config = dict(
    dataset='reaction-diffusion patterns (Gray-Scott)',
    norm='groupnorm',
    hidden_act='silu',
    weight_standardization=False,
    max_grad_norm=0.5,
)
Rows from block 7 of a small class-conditioned image diffusion model, named by matrix and row number. Rows with one number belong to one channel. Each number is 200 + 30 x the weight over its row's rms, rounded and kept within 0 to 999. All counts start at 0.
After each channel's rows are labels from the 100 images, of 14848 (inputs lightly noised), where the channel reaches its highest value: "top examples" is what is common among them. Only what is clearly more common there than usual is listed. The data: reaction-diffusion patterns (Gray-Scott).
# convs0: first 3x3 conv (model.mid.2.convs.0.weight, 192x192x3x3, each kernel summed), inputs 0-191
# convs1: second 3x3 conv (model.mid.2.convs.1.weight, 192x192x3x3, transposed, each kernel summed), outputs 0-191

convs0.0,153,175,216,204,254,237,152,140,216,229,188,202,157,195,214,230,189,196,196,156,225,188,238,192,197,144,177,163,171,131,227,214,161,199,232,190,165,190,163,273,253,195,160,238,196,137,178,197,189,169,172,196,230,108,207,208,189,185,225,179,171,201,179,221,207,197,212,186,228,126,126,171,205,108,180,225,198,187,218,225,198,191,201,215,192,154,208,238,177,233,175,182,196,205,189,214,185,199,198,188,161,150,194,235,182,193,159,209,156,183,196,244,154,208,177,224,171,185,185,258,207,184,221,145,220,161,194,219,209,166,201,184,215,198,216,190,222,192,252,192,245,232,179,219,171,212,210,194,261,213,199,209,165,210,268,235,276,206,179,221,193,206,160,209,205,232,234,268,230,193,218,179,195,190,185,196,211,196,221,205,176,202,190,224,237,215,170,189,194,258,216,189
convs1.0,240,249,206,210,169,163,208,225,223,184,200,222,205,243,182,187,192,231,178,198,229,232,152,186,212,194,233,239,194,187,162,143,248,159,198,196,178,218,216,207,193,165,212,249,239,193,208,219,136,245,214,203,169,206,232,185,173,246,201,185,178,201,267,242,196,211,196,188,168,241,175,200,207,186,248,192,212,161,129,204,186,221,141,176,152,256,238,217,204,185,200,241,157,195,179,229,200,188,218,217,191,206,179,170,252,206,137,124,243,192,218,195,229,213,233,207,229,246,196,158,167,265,220,310,226,248,174,216,215,200,190,191,206,183,246,194,193,191,205,199,193,175,172,218,207,166,179,206,218,198,161,193,173,215,149,178,135,178,197,200,213,233,211,158,257,157,184,204,189,172,152,213,167,175,199,198,197,152,189,223,196,194,181,248,149,212,231,222,240,193,209,235
top examples: embossed; grey

convs0.149,161,147,204,172,165,210,210,216,178,172,233,227,178,168,199,196,184,179,231,227,186,208,226,219,206,181,209,201,241,193,167,187,181,170,222,153,155,269,211,221,180,170,169,238,279,164,210,159,180,207,174,159,168,180,158,245,208,205,184,197,204,189,223,213,195,227,215,183,212,287,195,212,131,224,215,218,284,171,180,167,231,217,219,220,212,173,248,164,202,186,208,210,265,191,202,162,154,251,209,149,235,118,202,217,216,164,169,159,144,205,182,182,156,119,201,144,234,206,229,178,207,178,193,199,231,196,225,156,225,147,206,205,200,144,185,195,196,179,216,177,218,187,202,221,254,174,232,168,166,201,216,210,216,207,236,195,192,234,254,208,210,206,174,194,178,188,203,210,185,201,208,246,254,193,214,192,212,195,200,168,196,170,225,210,232,263,228,167,167,202,240,205
convs1.149,235,192,178,216,231,135,196,219,209,220,193,233,240,229,175,253,190,179,195,196,168,256,173,165,201,184,226,189,156,177,239,204,194,208,149,217,232,254,183,180,165,201,215,187,183,174,182,242,226,154,210,208,231,237,213,154,184,201,235,226,220,121,158,163,229,194,173,191,219,189,192,187,224,208,167,165,207,237,190,180,163,173,151,180,153,212,185,163,189,192,135,156,196,237,231,214,225,158,185,191,103,254,156,213,167,219,206,213,261,204,185,164,204,210,239,234,164,202,192,162,218,216,163,208,218,181,161,279,164,208,227,273,192,194,219,182,176,174,177,233,184,213,170,244,200,158,163,263,234,183,195,224,186,174,188,199,212,200,196,193,198,217,207,136,199,203,198,239,190,187,178,149,251,208,192,207,179,238,199,257,196,211,204,210,184,197,149,249,215,185,167,189
top examples: feed 0.03 kill 0.062; feed 0.026 kill 0.059

convs0.158,191,197,215,194,187,238,235,225,217,207,221,192,211,210,193,183,258,196,201,252,149,218,247,166,148,230,193,230,186,209,254,329,244,208,221,211,188,131,143,211,165,195,230,200,179,185,216,214,163,210,182,216,191,202,268,197,153,244,215,162,140,220,189,225,179,211,167,199,189,196,260,193,217,220,185,214,178,202,199,200,186,221,171,188,203,213,146,189,175,206,202,214,183,205,266,203,178,202,184,178,100,213,146,213,182,146,204,187,213,115,159,191,221,97,208,210,150,180,212,215,224,213,201,209,189,232,205,198,185,197,184,162,218,185,212,258,242,178,197,243,212,166,195,195,205,174,192,234,214,201,208,159,199,234,196,192,191,187,187,205,181,197,174,259,226,210,171,201,186,178,174,199,238,178,183,172,166,169,181,174,256,237,223,169,217,215,187,201,184,178,211,194
convs1.158,192,180,175,207,234,167,205,209,204,228,217,206,160,224,217,120,205,208,216,218,196,210,187,213,173,224,191,261,209,184,214,185,211,198,263,278,156,162,246,212,189,235,162,207,127,227,155,180,197,202,225,218,160,175,208,159,204,159,189,207,205,192,232,241,157,207,186,229,156,173,219,167,221,243,213,181,217,196,179,169,174,185,225,257,240,175,233,175,214,217,199,232,192,211,187,188,146,249,226,130,201,249,176,171,170,222,179,233,118,178,225,243,186,208,175,232,239,208,216,195,209,191,197,211,186,174,116,202,185,206,214,193,152,173,160,226,223,188,192,173,188,225,200,260,130,213,227,222,213,179,236,219,209,172,190,139,194,228,205,177,204,193,192,193,250,181,214,239,158,214,264,192,169,174,206,245,228,196,189,140,142,205,227,200,204,210,169,199,185,206,146,207
top examples: feed 0.046 kill 0.063; feed 0.054 kill 0.062; feed 0.062 kill 0.061

convs0.70,199,221,162,201,207,195,201,217,186,200,221,205,173,166,142,260,152,184,160,202,212,185,216,179,175,238,164,186,205,200,193,225,211,172,205,141,249,165,188,269,226,212,211,130,169,186,223,195,209,199,187,145,218,214,220,177,257,213,244,222,212,225,241,248,213,209,216,190,215,199,223,201,241,213,116,232,186,222,214,176,211,150,164,197,156,179,224,201,171,188,145,201,142,201,154,119,190,207,219,166,234,125,153,211,187,214,188,218,202,180,195,159,197,215,127,240,272,205,212,201,208,219,162,236,189,206,189,198,171,234,207,194,209,167,142,258,227,213,173,192,188,308,196,183,195,174,217,190,215,186,217,202,191,202,226,205,227,225,208,203,190,198,195,184,256,231,201,213,230,216,235,226,164,165,144,211,187,201,186,186,186,195,239,195,198,198,187,169,235,184,260,180
convs1.70,140,197,206,204,238,206,231,178,194,193,202,230,225,193,212,236,154,232,215,211,183,174,232,225,179,193,226,208,109,212,216,228,231,202,185,242,207,213,219,214,204,179,211,227,220,174,185,287,186,166,234,170,186,255,191,201,180,183,157,229,178,207,217,235,231,161,198,154,264,161,213,255,161,231,239,174,208,193,180,175,231,241,218,240,162,218,209,231,165,202,167,196,232,179,251,202,141,204,199,173,193,217,250,192,229,175,195,201,177,210,238,228,236,147,294,173,176,210,212,194,177,188,194,165,206,188,203,175,187,150,231,200,193,202,250,170,175,234,222,197,162,149,230,257,191,195,185,204,173,179,163,164,168,169,135,210,134,168,230,185,192,200,195,161,188,167,207,185,197,201,201,212,184,206,173,287,146,222,185,188,175,169,185,229,204,230,166,223,228,196,184,245
top examples: embossed

convs0.112,200,260,165,209,195,208,229,191,193,223,221,189,256,255,198,218,214,170,176,170,188,206,231,201,189,247,164,217,188,179,223,166,125,197,202,190,254,235,235,173,223,189,181,186,232,228,191,192,162,187,207,186,255,219,230,112,113,124,213,215,148,149,211,221,190,221,216,207,200,135,227,174,205,213,221,194,195,219,193,156,176,131,207,202,215,209,182,212,209,202,197,243,267,200,178,189,225,233,165,133,178,242,232,170,248,219,173,189,175,259,157,195,189,168,207,186,182,191,180,185,214,213,250,172,172,125,199,207,208,217,219,196,189,210,233,224,210,155,194,232,181,194,124,207,212,185,223,256,195,184,228,187,226,187,179,177,181,182,225,260,199,149,206,250,184,206,208,208,218,204,206,165,198,175,190,193,199,199,209,225,261,211,209,191,215,190,131,212,224,162,179,213
convs1.112,192,202,181,244,203,217,213,199,156,189,182,180,203,154,202,203,214,194,189,208,192,223,246,253,230,210,219,199,186,199,223,240,186,176,221,166,202,183,167,173,118,170,189,193,221,228,184,234,180,214,166,234,208,161,218,181,193,187,231,229,193,214,237,165,183,185,198,267,134,226,125,211,212,252,173,182,195,156,191,148,229,235,199,191,214,215,204,181,242,223,207,203,164,197,153,167,190,137,201,204,183,257,150,154,257,230,130,164,216,181,193,195,263,222,235,219,164,235,211,164,175,195,199,172,209,178,214,218,228,178,121,172,152,209,162,167,202,207,168,167,204,173,162,149,155,244,180,201,208,192,193,231,157,261,152,149,195,211,193,209,182,214,239,176,182,240,186,221,186,211,198,168,225,232,168,213,159,205,211,150,187,196,182,220,186,175,142,178,233,253,176,217
top examples: feed 0.039 kill 0.058

convs0.121,169,257,217,218,194,205,216,184,195,208,201,215,198,164,209,196,182,232,216,89,196,266,204,224,202,207,175,217,225,148,177,154,245,242,198,182,242,155,210,192,195,243,183,217,178,158,231,214,260,227,191,178,230,150,176,167,262,194,205,207,202,205,204,241,222,169,244,197,216,188,154,169,187,149,239,192,205,211,221,203,207,172,248,219,183,146,189,211,200,212,167,242,179,214,227,146,178,159,198,242,162,138,186,223,170,147,187,174,177,232,240,165,203,270,165,150,216,230,238,209,168,200,209,158,174,187,174,202,171,205,228,218,170,171,161,251,213,255,188,182,176,220,181,156,224,228,194,240,199,205,177,206,248,198,193,199,252,195,192,215,199,185,154,175,224,210,251,229,222,199,153,170,224,137,180,175,217,227,178,207,224,192,198,184,158,228,196,166,250,203,170,193
convs1.121,221,179,209,224,175,191,187,151,221,187,187,161,209,228,218,163,217,183,182,202,225,161,226,209,232,165,137,198,190,209,182,262,206,220,199,169,188,210,202,220,171,133,203,195,176,186,204,190,235,197,204,168,199,234,161,169,191,142,194,172,241,193,200,161,268,219,196,166,209,195,235,222,167,145,174,190,221,194,184,223,212,198,165,217,180,272,215,229,174,174,221,223,282,182,154,208,193,170,191,171,244,264,211,159,277,202,221,221,204,221,118,249,210,162,189,212,135,208,168,199,245,210,204,229,222,203,209,216,182,187,116,172,220,171,205,210,197,202,253,205,226,180,164,234,168,193,192,207,188,154,190,175,188,220,216,208,228,186,224,161,194,185,203,233,159,161,229,150,206,190,172,172,217,248,210,190,165,207,267,206,179,214,193,238,188,164,127,195,168,159,234,231
top examples: pastel; vivid

convs0.153,253,206,188,206,252,202,210,211,188,204,205,201,191,198,138,233,172,146,200,266,161,194,212,229,198,216,215,228,194,203,204,180,180,197,234,211,213,203,188,229,153,210,212,206,200,198,208,163,238,215,172,250,202,199,219,191,185,221,232,187,242,159,168,210,194,193,166,176,186,186,232,210,190,291,226,229,229,143,213,141,231,238,231,188,181,225,243,184,259,199,203,183,150,213,196,291,242,192,223,198,188,204,193,131,209,245,210,241,216,206,157,193,203,204,169,213,283,249,152,216,203,216,178,182,181,161,193,185,217,214,195,211,191,172,200,137,194,195,195,221,213,194,162,176,211,131,223,173,194,204,186,197,214,181,198,191,225,117,191,231,143,205,228,194,152,174,153,165,266,247,215,209,198,211,218,158,194,197,182,169,134,235,188,199,202,218,142,264,178,200,203,199
convs1.153,107,189,136,181,221,245,206,182,207,137,210,183,199,181,226,169,242,214,220,225,215,215,235,213,245,175,184,171,269,210,254,212,198,215,176,199,257,242,162,197,232,199,195,213,208,229,192,225,205,247,181,228,204,217,181,200,201,215,187,174,178,181,206,233,158,182,208,225,204,195,155,228,203,229,233,223,161,200,198,243,162,185,222,193,210,160,218,220,175,218,248,219,194,223,198,176,174,221,145,213,176,172,198,212,185,253,243,185,172,178,199,194,191,200,225,190,143,218,254,229,206,169,187,176,181,212,185,255,200,170,257,217,158,250,206,240,217,197,154,201,193,225,216,247,188,139,154,234,220,198,187,265,209,203,214,223,208,253,256,150,212,193,188,212,161,230,158,169,121,167,182,198,177,221,169,288,242,206,207,172,182,180,225,200,232,165,228,159,182,188,194,169
top examples: pastel; feed 0.062 kill 0.061

convs0.14,186,166,185,203,195,184,165,208,209,121,195,195,153,225,181,222,218,167,176,205,199,184,227,193,247,145,217,249,188,181,239,165,112,189,199,193,200,160,167,143,267,189,183,232,217,204,173,189,236,221,201,187,235,201,196,207,230,184,238,222,180,168,216,195,231,200,222,199,208,224,192,214,164,157,274,204,240,141,185,208,190,233,204,200,228,121,191,176,185,192,175,149,257,188,170,179,205,203,229,163,224,165,260,250,204,201,198,211,179,265,96,231,188,195,189,286,185,156,179,188,210,184,205,175,220,236,210,156,180,203,244,212,213,228,212,208,197,194,178,172,187,204,218,167,174,314,195,218,186,208,204,198,218,191,174,203,228,188,221,197,192,212,191,211,227,239,217,191,244,222,251,222,209,182,200,166,179,221,234,195,153,196,213,196,238,208,166,218,199,211,208,215
convs1.14,195,213,213,225,175,229,194,270,169,215,189,166,239,176,203,166,178,208,199,169,234,175,210,219,159,170,200,195,247,176,214,215,211,205,251,167,183,206,214,266,121,205,165,234,236,201,215,203,135,224,228,179,211,206,217,196,176,246,185,192,215,206,224,145,162,222,175,244,213,204,189,201,231,235,173,215,206,194,272,195,161,215,185,203,212,232,210,225,243,237,179,197,209,215,216,208,193,189,149,304,212,207,142,169,216,219,192,152,208,161,177,112,208,228,239,163,219,261,235,199,211,224,216,196,208,167,221,165,221,167,163,176,166,196,189,162,246,234,246,224,224,168,227,188,230,173,228,209,189,180,171,218,201,240,213,191,178,207,180,211,204,219,233,168,159,160,208,159,159,201,125,166,224,211,174,240,191,168,167,189,227,142,187,200,193,167,218,156,225,205,185,238
top examples: feed 0.039 kill 0.058

convs0.113,179,177,174,162,246,242,183,175,217,144,180,149,171,219,189,220,248,171,190,232,191,208,177,189,219,172,183,161,233,194,133,218,196,229,170,228,200,198,251,202,208,184,185,163,196,247,218,212,213,163,210,213,220,170,190,190,231,220,207,238,214,238,197,173,193,177,215,125,181,185,222,200,179,189,212,168,187,198,220,135,201,247,229,186,217,162,219,242,169,186,228,183,211,251,240,168,176,311,208,244,270,173,207,158,244,238,197,210,186,223,170,251,136,164,180,234,166,139,215,170,185,206,186,170,214,167,212,208,201,199,209,264,179,180,183,214,155,153,203,195,247,184,190,204,212,165,182,207,177,259,186,188,214,154,216,232,187,232,220,283,194,173,176,201,201,215,164,210,219,211,241,176,165,203,151,211,174,196,202,198,211,200,151,212,219,209,240,160,217,175,158,224
convs1.113,197,220,241,208,177,216,203,195,233,175,223,237,211,202,176,206,172,215,239,162,174,219,186,188,182,217,219,229,198,199,234,139,219,202,218,191,221,149,212,166,138,262,149,209,184,255,197,163,234,248,241,217,230,226,159,184,155,198,177,186,239,176,196,213,174,215,198,119,194,170,209,189,245,221,167,182,187,175,177,257,226,251,169,247,185,222,215,220,218,185,222,262,178,192,186,177,162,217,200,175,177,206,187,196,157,178,166,164,154,223,241,200,276,196,247,168,181,295,261,195,168,193,234,229,208,241,183,194,179,177,185,126,187,212,169,195,173,166,159,217,152,197,226,202,237,213,199,149,194,189,221,230,236,223,171,174,201,190,250,200,201,181,209,229,190,146,228,139,239,165,170,226,196,194,214,168,209,174,185,174,156,208,233,206,180,252,197,200,211,206,203,191
top examples: embossed; vivid

convs0.60,201,187,204,195,210,222,209,200,224,201,212,204,205,163,201,203,203,194,204,265,201,202,173,189,231,201,216,204,190,127,181,156,188,212,193,220,221,260,200,194,235,184,202,141,198,246,138,217,200,207,236,230,197,197,210,230,183,257,220,198,188,159,247,218,195,253,185,227,142,178,145,194,207,124,222,203,186,177,221,262,216,190,204,177,231,185,190,194,209,232,208,187,215,157,213,198,174,253,234,181,242,243,219,250,214,212,193,146,193,159,193,214,186,184,207,209,112,264,235,192,139,189,197,160,174,165,197,164,222,224,214,162,186,201,252,176,166,204,185,208,223,217,197,175,209,211,182,190,203,220,217,146,191,155,207,221,224,177,201,261,141,258,132,238,204,221,184,199,230,190,184,148,227,239,174,201,191,137,216,246,200,181,171,197,173,160,287,163,191,171,206,202
convs1.60,186,221,176,168,132,208,189,161,208,185,185,209,185,191,207,191,166,192,174,216,169,171,218,167,162,136,212,185,184,186,167,184,217,215,205,205,170,213,220,231,193,183,230,241,164,153,185,194,201,184,188,210,212,225,180,198,274,231,224,133,231,266,164,162,166,210,192,167,252,205,232,247,193,203,204,175,198,242,227,200,164,229,151,167,198,192,222,206,188,227,150,166,240,204,168,197,265,239,181,208,200,127,254,207,167,184,252,244,203,202,205,171,211,186,234,178,241,143,168,196,157,208,228,186,182,197,197,217,200,220,211,210,197,209,234,199,175,192,303,237,212,173,165,196,172,206,248,193,142,218,194,148,204,242,250,225,209,184,212,210,184,224,235,211,199,131,177,167,228,201,181,245,192,184,167,135,201,222,177,223,256,237,186,241,226,190,204,164,245,204,192,202
top examples: feed 0.03 kill 0.062

convs0.43,212,175,250,162,193,185,218,243,191,233,224,225,238,172,193,165,164,221,239,204,232,203,199,220,224,134,239,214,200,234,248,219,177,172,208,216,160,176,158,188,200,189,164,200,213,174,162,238,218,176,190,143,213,183,182,191,217,211,201,161,169,195,228,226,149,216,221,183,170,244,243,186,213,212,204,205,208,199,225,194,170,175,143,217,248,165,140,203,187,216,193,197,198,170,187,224,157,188,164,135,197,203,145,209,224,154,164,202,188,110,168,178,123,228,211,238,194,205,223,154,210,206,218,212,209,183,211,184,197,187,256,201,218,207,214,218,228,217,193,198,236,193,130,246,234,253,203,241,249,194,190,154,211,188,203,207,226,242,104,199,213,205,143,212,218,185,206,213,216,223,192,185,241,241,242,217,200,180,144,189,256,240,244,222,251,224,215,233,213,170,205,206
convs1.43,182,196,157,212,193,191,200,170,231,174,223,169,175,242,272,171,210,160,189,203,192,171,194,170,175,266,185,197,193,180,239,180,222,176,196,193,156,165,263,192,220,243,236,194,176,242,250,195,187,201,230,261,210,213,173,171,217,198,228,230,214,204,168,222,192,154,225,172,203,208,175,143,184,227,235,199,172,167,209,206,268,207,197,164,202,208,189,241,224,162,156,178,136,158,212,182,199,241,218,186,148,238,138,164,150,252,201,229,250,158,212,186,265,178,144,175,249,239,183,194,200,199,200,143,212,233,151,196,184,178,235,202,192,195,191,194,177,183,214,194,189,206,242,183,136,202,235,194,202,224,164,200,167,212,258,214,171,183,230,216,204,197,174,156,227,269,195,226,205,171,213,194,228,177,170,199,235,232,237,197,173,166,195,240,149,189,243,201,183,207,169,146
top examples: embossed; vivid; feed 0.062 kill 0.061

convs0.2,209,190,207,177,195,214,184,187,167,217,191,194,197,190,201,189,201,251,203,168,210,204,167,244,195,236,174,171,198,152,217,155,237,185,176,179,221,209,229,187,240,281,148,195,187,204,253,195,199,220,177,208,257,191,173,216,263,170,196,230,171,135,205,191,210,205,197,158,179,218,158,183,200,158,251,215,197,205,246,215,179,187,210,189,166,54,239,169,177,218,203,172,221,224,233,195,205,187,240,211,161,175,188,232,208,220,233,138,234,215,174,204,188,223,234,126,198,189,210,202,192,171,182,218,240,227,220,203,201,181,153,175,206,204,243,198,187,182,206,219,236,240,171,229,162,262,198,194,225,239,250,165,168,193,197,196,215,165,186,222,212,212,170,178,172,198,211,203,164,172,234,152,252,243,231,196,182,197,229,196,229,206,203,193,202,181,93,189,180,210,239,230
convs1.2,197,162,208,193,207,178,245,149,139,160,201,195,190,175,234,181,163,151,206,199,171,213,211,193,194,193,181,214,201,174,237,220,156,202,219,227,194,204,180,236,197,228,227,195,235,231,196,213,212,199,240,170,200,235,206,214,147,224,172,224,160,173,243,148,214,166,219,184,221,188,195,225,163,174,220,183,227,207,250,172,209,211,218,188,225,177,191,188,238,228,221,208,172,206,163,172,141,213,214,187,246,238,277,265,183,172,208,167,171,213,183,153,259,224,111,173,202,215,195,220,157,212,191,169,180,168,192,193,184,272,194,204,166,236,207,210,201,249,164,239,208,174,221,211,214,128,165,229,181,188,227,172,236,178,192,226,166,202,218,163,191,160,188,144,182,261,214,199,177,261,154,232,212,161,212,211,216,213,250,226,170,160,165,181,233,266,183,241,204,172,239,159
top examples: pastel; grey

convs0.123,185,177,171,198,201,221,217,186,212,160,208,178,192,201,177,176,151,208,217,146,196,205,233,218,209,153,196,154,172,199,224,218,207,209,181,236,217,258,216,184,231,220,203,262,197,165,230,210,174,150,227,218,150,202,182,253,212,180,193,201,159,163,201,213,148,193,199,224,166,182,202,203,213,179,158,208,194,195,194,167,225,205,235,211,218,194,224,204,193,203,184,128,319,206,201,180,204,189,211,194,250,184,195,234,185,210,217,164,211,226,64,202,205,245,175,312,136,140,189,203,151,172,222,226,223,135,216,220,183,202,199,189,212,222,200,220,189,137,189,189,171,173,250,202,177,257,188,221,185,211,195,229,196,170,162,209,198,180,226,202,216,166,184,230,200,187,180,197,210,211,195,165,162,213,191,190,244,191,182,202,173,219,228,219,183,162,264,206,222,198,191,206
convs1.123,207,178,210,215,175,190,194,241,234,198,205,189,163,214,228,221,240,224,160,180,261,146,166,209,188,186,158,185,203,230,218,187,201,179,211,183,223,219,241,201,179,195,163,267,186,211,226,203,196,207,233,189,225,230,154,141,244,159,197,153,169,198,183,189,209,195,224,188,249,204,210,205,207,174,240,224,214,250,225,252,170,234,167,194,140,169,204,248,225,207,213,246,247,249,224,217,150,245,201,224,215,209,172,208,259,227,237,225,200,156,195,198,193,199,197,184,233,227,150,194,158,211,196,219,194,293,133,201,197,188,178,192,160,197,186,241,198,148,209,210,212,233,195,207,252,230,187,195,150,247,170,240,196,217,276,231,180,211,213,164,127,195,226,162,202,223,150,137,203,178,231,238,180,203,224,223,230,173,187,152,175,177,168,157,218,207,211,175,177,219,182,192
top examples: feed 0.039 kill 0.058

convs0.150,170,155,174,210,190,180,229,226,218,176,228,177,163,197,178,209,238,220,177,163,204,162,238,131,214,208,228,215,199,196,247,283,211,189,195,226,144,170,174,189,180,184,186,199,169,214,209,160,168,217,185,216,213,212,214,210,147,219,220,195,216,233,220,229,222,197,219,199,205,163,213,182,194,264,136,186,196,224,204,240,174,245,207,185,187,222,188,174,175,221,207,211,240,159,237,212,178,200,177,169,182,233,173,230,176,170,196,214,184,82,86,196,214,167,214,216,157,251,183,205,208,235,176,196,191,134,217,155,206,216,214,165,234,195,192,186,227,201,216,224,256,183,225,185,193,173,134,198,205,203,211,179,189,245,194,211,192,168,175,209,188,206,146,225,216,197,147,179,225,168,187,205,217,230,221,162,99,188,210,187,245,181,262,211,208,198,178,169,208,173,216,191
convs1.150,199,183,182,168,209,218,174,203,216,226,175,198,159,219,188,189,167,231,235,207,148,201,175,215,115,257,189,251,212,156,216,178,204,167,192,234,142,187,199,189,228,210,168,189,145,193,220,191,166,219,230,211,163,221,181,226,246,226,208,214,225,198,214,238,154,173,176,184,171,202,223,187,183,188,247,175,195,195,223,175,222,158,195,226,221,156,197,176,242,212,198,200,172,167,186,208,161,274,232,146,174,162,226,179,148,200,175,236,148,210,271,220,232,148,201,149,219,159,216,236,191,178,204,222,194,173,198,203,194,172,185,184,197,165,187,236,158,233,205,188,161,150,151,160,211,204,178,204,178,248,200,152,230,172,200,163,211,155,220,191,184,250,166,184,259,226,231,228,183,231,224,244,146,181,201,220,274,201,224,163,227,179,210,171,220,276,186,165,225,202,176,211
top examples: feed 0.046 kill 0.063; feed 0.054 kill 0.062

convs0.89,220,218,186,209,215,255,158,201,191,203,217,174,187,214,252,210,175,167,186,242,193,161,207,241,216,153,201,196,206,187,215,172,217,162,193,191,201,121,212,195,227,182,191,145,233,186,208,187,286,249,193,183,239,182,236,216,272,183,188,265,156,226,216,264,228,129,218,190,192,198,142,185,172,237,208,198,193,138,156,196,244,198,205,188,165,215,236,185,173,226,196,197,199,222,172,226,226,214,179,237,198,196,217,177,225,219,173,213,178,235,164,262,194,171,201,132,170,178,206,195,192,210,192,148,197,237,227,170,235,211,170,224,185,210,244,172,200,179,179,194,199,210,169,183,177,202,156,250,189,214,211,157,193,179,226,230,170,203,171,197,221,168,215,96,207,261,207,224,204,217,222,215,131,200,158,194,174,172,198,202,129,169,171,211,220,209,187,230,235,220,220,180
convs1.89,175,170,196,161,170,234,232,176,240,220,194,230,214,194,170,159,179,235,229,187,192,205,179,171,206,203,235,179,201,223,193,146,215,238,214,216,186,185,237,216,181,266,214,174,148,207,142,179,179,200,184,216,200,214,199,208,207,197,196,215,222,204,141,119,190,257,253,183,228,177,246,183,187,133,171,139,207,226,240,195,232,188,217,268,183,213,210,173,234,193,186,248,187,169,164,166,188,257,222,167,161,159,165,218,129,177,211,184,141,183,200,170,178,227,164,197,222,203,246,228,229,186,257,172,232,205,169,195,176,210,193,196,170,173,195,195,209,207,188,226,178,191,236,237,168,206,212,227,197,190,236,166,192,193,240,190,270,171,242,248,166,230,149,218,204,167,226,180,216,248,145,181,211,192,217,229,235,197,218,224,203,210,210,203,168,229,191,142,183,136,194,136
top examples: dark

convs0.95,189,176,167,176,232,219,244,171,196,161,191,202,225,201,167,211,151,200,207,184,149,211,167,159,190,202,240,239,244,229,251,116,233,220,222,208,184,142,233,199,145,204,213,192,207,232,201,201,195,186,172,167,212,231,146,207,204,159,192,200,201,157,209,204,206,231,189,271,235,173,186,198,213,185,222,183,215,249,208,229,256,222,193,197,194,212,220,202,226,201,196,237,137,201,192,206,134,221,151,257,160,185,215,224,212,213,160,201,181,278,270,211,203,165,161,245,263,223,109,217,174,157,224,213,173,195,161,168,189,182,217,214,209,167,195,245,206,253,226,212,159,174,192,187,195,126,189,170,168,220,201,242,207,216,236,202,199,211,205,179,204,282,208,152,200,157,174,172,217,197,179,200,194,203,210,224,193,194,214,219,162,164,181,200,203,184,154,208,218,202,219,176
convs1.95,205,175,186,167,144,179,211,231,177,270,188,240,227,146,191,190,218,231,223,236,233,205,184,180,184,182,194,240,192,157,207,167,176,236,179,203,125,239,186,213,174,226,167,243,230,176,159,212,183,191,219,174,211,210,200,184,239,190,238,227,225,202,215,172,215,205,223,180,243,145,247,186,213,175,211,184,196,231,206,219,177,212,244,174,182,204,157,205,160,209,166,205,196,190,240,196,246,197,219,182,172,175,167,201,197,215,210,197,264,139,198,222,162,204,187,240,203,181,215,206,202,212,207,193,184,227,181,208,224,230,221,194,182,236,191,168,179,165,217,223,267,192,187,213,260,178,177,231,184,234,186,152,274,163,182,219,201,229,176,113,143,215,219,117,179,197,248,233,145,162,181,181,161,206,181,166,186,154,221,214,214,255,173,177,218,230,238,222,139,250,191,246
top examples: feed 0.039 kill 0.058; grey

convs0.35,211,228,232,179,167,226,176,163,162,284,268,229,192,196,188,189,192,192,212,202,199,219,222,209,146,205,201,252,189,134,178,267,215,239,215,199,212,246,168,199,204,198,177,160,185,108,204,187,176,169,212,192,168,196,205,153,202,241,220,139,190,189,171,178,188,233,231,192,227,183,245,185,176,208,166,234,209,268,223,217,224,197,185,220,267,157,182,187,201,212,216,153,227,194,272,198,192,238,176,221,204,233,217,161,177,216,160,260,188,126,148,159,203,205,217,283,210,174,217,216,204,187,187,215,175,170,169,193,191,210,267,142,213,215,191,194,210,233,222,190,253,211,183,248,204,233,219,207,210,200,221,194,168,222,212,185,205,169,166,192,190,238,184,270,208,198,209,229,186,230,187,193,197,201,152,188,218,213,170,154,260,198,221,194,184,236,203,202,179,173,214,209
convs1.35,192,191,187,227,180,213,224,163,212,175,207,188,207,214,176,216,226,247,185,174,237,152,251,183,181,149,115,174,157,226,245,210,192,189,210,159,246,186,236,214,222,191,167,211,186,231,167,240,215,206,196,229,216,205,180,185,202,134,237,215,231,161,171,180,187,133,220,264,182,171,191,270,223,129,206,208,181,218,216,218,148,196,171,207,181,243,193,224,201,123,183,219,212,217,178,196,263,211,230,189,180,224,160,220,208,241,229,146,227,205,173,225,196,179,204,215,144,219,190,214,227,231,244,180,182,206,209,235,216,241,180,227,194,158,221,170,220,122,230,211,194,213,189,184,172,138,236,187,200,188,204,246,187,225,205,216,221,212,206,240,196,162,269,210,184,188,227,151,240,191,191,172,202,200,170,254,205,186,235,196,173,195,209,182,222,152,151,191,199,225,138,162
top examples: dark; embossed